From a checkpoint of a small image classifier.
Model: 19.8M parameters, 32-pixel images, arch resnet, norm batchnorm, activation relu, depths [3, 6, 6], widths [96, 192, 384].
Training: muon at rate 0.016, 7300 steps, batches of 384, held-out accuracy 88%.
Data: trained on histories of elementary cellular automata, time running down, 295000 training examples, 9.5 epochs.
Rows from block 12 of a small image classifier, named by matrix and row number. Rows with one number belong to one channel. Each number is 128 + 24 x the weight over its row's rms, rounded and kept within 0 to 255. All counts start at 0. Numbers have three digits each.
After each channel's rows are labels from the 100 images, of 14848, where the channel reaches its highest value: "responds to" is what is common among them; "colour at peak" is the nearest of a few named colours to the mean colour under the peak. Only what is clearly more common there than usual is listed. The data: histories of elementary cellular automata, time running down. In brackets: how many of the 100.
# convs0: first 3x3 conv (model.blocks.12.convs.0.weight, 384x384x3x3, each kernel summed), inputs 192-383
# convs1: second 3x3 conv (model.blocks.12.convs.1.weight, 384x384x3x3, transposed, each kernel summed), outputs 192-383

convs0.165:171101111132139120153145134142132119066087166127143104138104134119148128129154123101147120124099106123133150114118127139138098125149113140089096112111116128152125118170127125147119138160101112103148126099134134124123121123125159112141107112122138152067144130172088103131127133123164096192131121132107116083133136089144117128120135150144120141145128153122110138172166105097108101133104102157165177156101175111148126102111079131127160121155133149166130066126125148125150159132118200123145146143137113131134094151150118106148092147149159116084138190096084117104144148115136137108
convs1.165:124126123129124157114128119049181063105099120133086140100154114124114152087159148145121127110116150109096145108169105147134134177105132106069140158096129106129100102175123100164137113095103111091135151102145129154115154126166139123155141136126164132144114167156103138162105115173132135178154121172102075124126139120115117150147114204109147191107102141124088133103169126096127095107130110140119123116091137126154097106142069160104147147129083107154123110124161174122126190138136106152124098107119110126126114159124166157199107112120139130132085136104135135141102144092088098104
responds to: 110 turns on (99); 111 turns on (94); rule: rule 228 (33)
colour at peak: black (39)

convs0.110:119120129166096164121087157154124153114120134111122124136086184129086117112130107122124095135119139110143110104109101137161177146140114099118151114204145127122199134153115094110118097144096103139135155141142141112174110100108142139127121115118109167124131174163067147143123122098122159126119140122096128117117100121116113136131133173135160112115168148140177121104133101100075130142145111131128103131161151132118131066142111105135114104120099082147116134146105159092093161149156116132126166116123080123084133101142182134139166162102133128139155084102124129123123068135131180122
convs1.110:095139111142141139135124133083126111144088133140146115084113084133109136125087131116123136088096123135127100117089113118088132095116096113128089112122100124128087109103118140128127100123135116131123112154092149095132104143143117096145134152119147134086151105138100120155104117150104116112144151124096105139138108127127094154112145112106123122121114119163155138147129159068123117137078079114170146125111134138144138114120111080134119149096147117157114154110131141078131070148134080112137118099154170110110179073119112103128123138097147129102096110159079139082140107135104121137
responds to: 010 turns on (81)
colour at peak: black (37)

convs0.61:134114079155075115152103152128111107157147138128081132109134105153107132167122109128105106094151094129137143107115118159082137098155128107081127119125105116104112115171182102120137120129110116147114158155133131114108142145128135125131118147170165071174150113115109115140165150099099118146140153122123100133147133173107123116138140121123091108154112137082124110097129110073103135105125116103105124116092117121146173107122136165132167127128110104109119123112145142105103152127100189127185113129126153145151090140144173106112127109121100117096077110103134104106118116125114096072
convs1.61:116117120113105152152110133128178136186163141159153177125137174150130148163078124144155138174168123164105164141134148150135140134140133130103161147129129163119143128160118126146129094160143121087106122102115122143151134135135131125144133124166137090145121123115144195092115124149127139098161143169153141145140149175154123136123119156146154160161171123138130138143154137180137090122132135119114116136130179113148160143119114172152161101162108102146117119086161147137111135139146177138174099127109187130179118154123178101086142124142138119116089115154141114118141132157146148114
responds to: 111 turns on (95)
colour at peak: black (43)

convs0.309:125132117110122145126088092123150143148161099125157142139081129159124162171106101141131074118145138137172150107115142122120120125152139132122115100101140140116112078161101135094118139134087108151121112155134085136156131123129124136112104125149125174156116119139143103129104161126126149081125104135115131129142141150097095127120098141103160152131085134142156156117138095115144165121136131165132124119133164130079138130079147127155090170115120107132107172140118160118163141113148124135132075126103132127139089148120095135129127115107160138139159127149126138129145119116151175131
convs1.309:132136103143195083128114121104153149154110103139153104158086111157152133169119134109128107133181169078141112149162104144098130149100146119158105139150090057158155141126141144143176106139131149123117142095090161143137142092146113138144124094147131126109114133109090134120110153166169086100123144155132164131113129157093139093118135110104122113179143162164163146115113089109121107121112151107106096138120158150171137119115167154088177137145139102102139124150167138145131097128122137147149114160086126135144139109128113175114146142112107148068136137161125125142123155126130142133
responds to: rule: rule 91 (43)
colour at peak: black (41)

convs0.266:092154153091107120133119156081106114084129137117138109194156180169129153132156131150138143108091089120183117110119068109128145087113113143136104131117124136109119104120133096111115109075124062115101153143144128081101163139153133143146158155144140118124091119114123163147138121123143186118089130119111148119135146159118124139141122137088080123118132135140198164132125106136135139126123111151141119106059115140123081138121129150115133123087119150116091120089151123163122144119135113140108120133109167151169116139120081151154132123073112124175108125140138170127134104112126111128
convs1.266:084098113119116119094114120065096098151060084123143110096062133123114124109106133095134126118157135121095151125135090116128092113119098118116142144101105115138085141133110120119099115119134092061134139132098097142114133159165144112121137097148116131123138144148097151159093116137106145105158149136159083094182116090113104086133168119129109125122133094175102106129096105146109061133130094140131112173108146111122149134118081143157133156157150164107125159092129141088120110097129138114122088133124119086133135121114106094121118076083104146118122141128102123106092106136092100127
responds to: 110 turns on (90)
colour at peak: black (42)

convs0.81:120154155107132142132115133168115140141118151138139153137112087172109129169132100102147084161130141098100166132130108142161109108147130122126122131101116096137120102157126131141163117133123168127128094160150153096131146110136164118127129159126164156170150094129084130089106121119162140134130130083162182115113124129151156135145171126129135144195116126132075140083098138095095153128133136136134148109098172116140112097104128145160073128113088120119118148115186170157120160144138136090079117171151139145136113106112115143165152155130094122125142151112114119117113118133160108205
convs1.81:105103106108113157116129116137140126167149124144138134123108130096097143148158117122117136102143093174147127112126052149128087124118141092089139166109135127120134126134168148148115168102165096134120134122142179153113130127094113128153102122128141097140119105158103166100107154169149110115134149149150174138097129131133157099150122134148057133111115150116125147142118133116128188098117166120186102121130128124105124140110159103128131122111158124104127128163187140095120142159149076095140111182116107109124123148102085108116110115143119155173135185138117109156155164142144147145
responds to: 101 turns on (77)
colour at peak: black (43)

convs0.245:146153075144124103135117137140124149167122101149126102126150131107118119147169127151145116132097110144113141138100114115083114113126141121096151121111126106142175106104113165099095129083111119161128154120119155123129117121129118174091144113153128104074121133119109134103151140108133094139135086143150119144131136148106135106117094125141142101159138103135132112182101127087045101102128157129087122092147118145140102108094140143146146171168142130154110105079178147132110132128102134128139125120158142100148115122156100108136155095152106121132135117104139112111126119110067142100
convs1.245:138169090121159147124128111112137133082091123209133149146158141099132131144142147172101137139114147126118201123118133091141133087118096163123144091113135148123166101101131115134128125126115145156119136093109183140119132121102115106124125120106116097107147091129098076143163126132146178106139137123146099101120120127104115151111137120126138121133124182162115148118156126078094101090137105166083115127145111109103143098109150147128164133185113141145158138121142109138105099123152144124131097134113170137138127146133151134100130100121140126176181096167170149104108117126144124117
responds to: 111 turns on (98); 100 turns on (91); 110 turns on (89); 000 turns on (78)
colour at peak: white (25)

convs0.214:125160098127174132125087161120123100114105144162142089108093144144142149124121126088143121140126189108139141093127143093121154180115114139127157162121142153170146096132135163096094167128116133164177089120119163090113108102153143092086139119091166096099126142145181140113096137154104148117096140133113144129135106176109160150128112143149163133154108145137145089124147115110133129177148089081163132104152123146094134140119091158146062107098139124112156171158111147123124136124105088117114136133152164147134153124153141112150097126117114131127092156173132158144176151127132164147
convs1.214:135146149134100127119149124150115166091182151121099141089105114169080115118140133142148112130117170167177101110123165147138113116102106140136116092139113120140121134105118117148116087107114131128119119158138157133129128147123183148098111119091118128104120100124191133124121150115104114122117110150137146110104124095095136155154082083147138122124136094156109114116155181083118148155091130139114075127144134138123134121141138116112142108148129084095163125150120119095132133106088127112110144126135149112161127080121121107160141093118147104113132134171100165149132128164121116130
responds to: 101 turns on (77)
colour at peak: black (35)

convs0.112:106135113143126143115151110131093106156137143114108101102089094168160113148163098119115082099166112164118115182130102104119118106116105096141153111104165120120088148120129131128133089138073149145164110103136116143123124120133146154148122119129121105176123133096099112139103124120140115073131135094131143137124156184121127146095157135134112123112113138146103103160111111120100089180113101153132117110127109142124152104100141158125156130090089131136121119097157142076141114149083120084099132150123108137169142124130172125083115117135131168095097125136153135152119176119146086088
convs1.112:130130126082098109147157110136099131145110091118120080111115140138086111107106074139174119111148105095109128161149148109132110093132152127132106165133143108104099091106100128135122047143146152122127128148131123126146114145132142126123175192126124130094064168130125131112124128172134120128128122134147146132125147199141117123129141138164150127140107116154150106151107145151101117150118127099112135134104161130117153134081134162138169134116117092129136086129133109145126157153110115084143169164149078167174141136121148184131135110162121144103119129154155157142134152116138136133
responds to: 111 turns on (92)
colour at peak: black (44)

convs0.380:093124137116125146138098128147113164126136129151100117115127138135110159108104131173155130132132133105164091110129109197133175136175130139132125107143155152131088124135138084128105096133100110103098136127118133129118151157118122149108125138131133143154078177162127145141119173106109163144118134102111144142122105144149133133145116119137133116128147114127078141109133116141120120139171120130112116090150152127148123127128139095128138138171136166098096123163172171113123129107170147132133182136169131152072104094152112114172142106089125147148126074170136152154196129109162096079
convs1.380:152133117104174111141113151164131124125116159107108083125098149108080157177166103124109063115127131118133147134124143174133154161118108113168106111145135168140139141136159126112121182084091125135076104113131151134074109121120160117149139098107123145115145163132148139114121148129087139134135107063143128111164125124183170167135113104105157154162159138115088123130163086143123119141111102134137126109160167144131161105162134141139125114162165156133096119163156102097140146125149136136103199136165180137105129113095135116121158160079119161114145117123173130135093126128145148126
responds to: 011 turns on (80)
colour at peak: black (39)

convs0.101:104131085124136130106177124119150180159100134088122123140115159140104152135127130130166153117109155131123128148076092147127133142111134136096143136167135156129139111148130127130102100149095129125141122147147142117171153153117123141114145126121136135112138103116160167111097111145145108177070209129091175140123116112146118125152121117105111151108103132125114137098140131123128147162150120088134116124128101114132137121124116111132120120147117121108124104095137108111123122118139142108132120123141162120151141063143115133104199196111137162140133111211143132131143125175160150137
convs1.101:125119108139141134100140108213154151143122093106112148121135123111124129117125114122119153160133145163103089079126137177148115134114103140116130095145159131115145109133093099104131157158117170183158106142133148100150150143116115124087148134122138103096162148129148151114124129105148108131094155110114167096138154096120147123197137120148133136091099109124117115112186138154141145171139115125132105127156118185095131145177100137141126104105150135132179116110149127122094157165109125163154127096123136138114120087147127102175193160115141154128115160140121137166156091163129102135
responds to: 101 turns on (79); rule: rule 34 (28)
colour at peak: black (47)

convs0.316:128155095131119157111145169120084164114087135135123125111110159125132149122114121159118126120123142136138118142108085096126131143115102176181108103142122130089121105107082126152141159134134098119094107116124119085133126178114105103168131150154135098120145113100131122116197155173181172127128111116107142128115095125126122118099097152142143158151109119113135160188092126100119130129123124128162102112113129135109126113184103157132110095139129103110116137180098099170117088147141113134157107128127134133143120077200130120137143121107125134109097113117112159116128109139148145129
convs1.316:118118133134079129163153097093113135099105123148107164143101129136077130119085166091135136089148114113132110096088122103162121065138135124141100119082137116132127120117080092127111109116131113137123135136112105137124139135131131104123126102169085088108124134105077136139089128130175127140124158171107132119120119116138093142119130130114092129115126098120085114140123102073097101123115109116169116121106144105132154153174101118117086109101107110115103110111139152093104115087091126106109118128105088089127114111126110112148149101088105156129128110136098140140102093090113114120
responds to: 110 turns on (82)
colour at peak: black (51)

convs0.42:128080136102110131137150142176105066159129120126113089131142117108102108169160144131134095114111130124146182149136087102106124152115109133110100134126135150143160128132139133120121148140122099139166137140125133123139170160148186122155139155148123098150113102180123136114129130096142094151127129127099143107136119133144097132147135136122138117121139129140149145093146099123140088121175167095124142134088093116166081183076100072131112099117128046131132095179126136099147127156112147139101110134104114097113105117133160136135154115142118140145112129132134144112139182139132088157
convs1.42:139115131140058138124129137169113158133120119149140098098127151171125161131149107110127180127126116140108143092189113122110117109085121089180112097150134146112103102110115096080116110105127104111153130129125145134197139109117146133131151115138113142184149090094167121131128077166148159107125101129111134096083113171107128135128139141120123158136127117152176121111118147121121150123150084097131113159090127138138121193100119083137113121114164105141152147144114096126124124127132131114101122173119169066126082115141131117148139117106097121148120140143159108106142140093096067130
responds to: 111 turns on (91)
colour at peak: black (37)

convs0.181:100143127108147101101110156143157155134161144113148094119113149120108192120104126148112111143139123120121150125104135122129111120155106139167139102125113107112184087107120112135122131119117121201125142137170084180133132113153112122099133154087148176165126129122105107108153156179121129135124121081124132121142106140122166107127084109157135105108096127111116110117148141122137140124184121158128135128127143152101147097123134114150158164144088115138128124144132115081140071136098169111117120138114155122137113097159148178126106101202113106084137117117146098160116125140143143071
convs1.181:113143142130096094094108151155115091112137120138131121123143155101113153144163124133126122093083104123095131171138140159155118102130127139151173128091151154118150128115139087153116142122146113175113112140132155106138117141118124099148123165100110145102103113133088118130156109195138147128143109158119108165145129128135118144132120158131105097158129125103124143136129186140162118123165114101126171150159107147120073148155103156140108152111089147089120128099132099120179087143120155145129138157112139127134118163120195110171132125110125096140127123136150113120114126079127086083
responds to: 011 turns on (79)
colour at peak: white (33)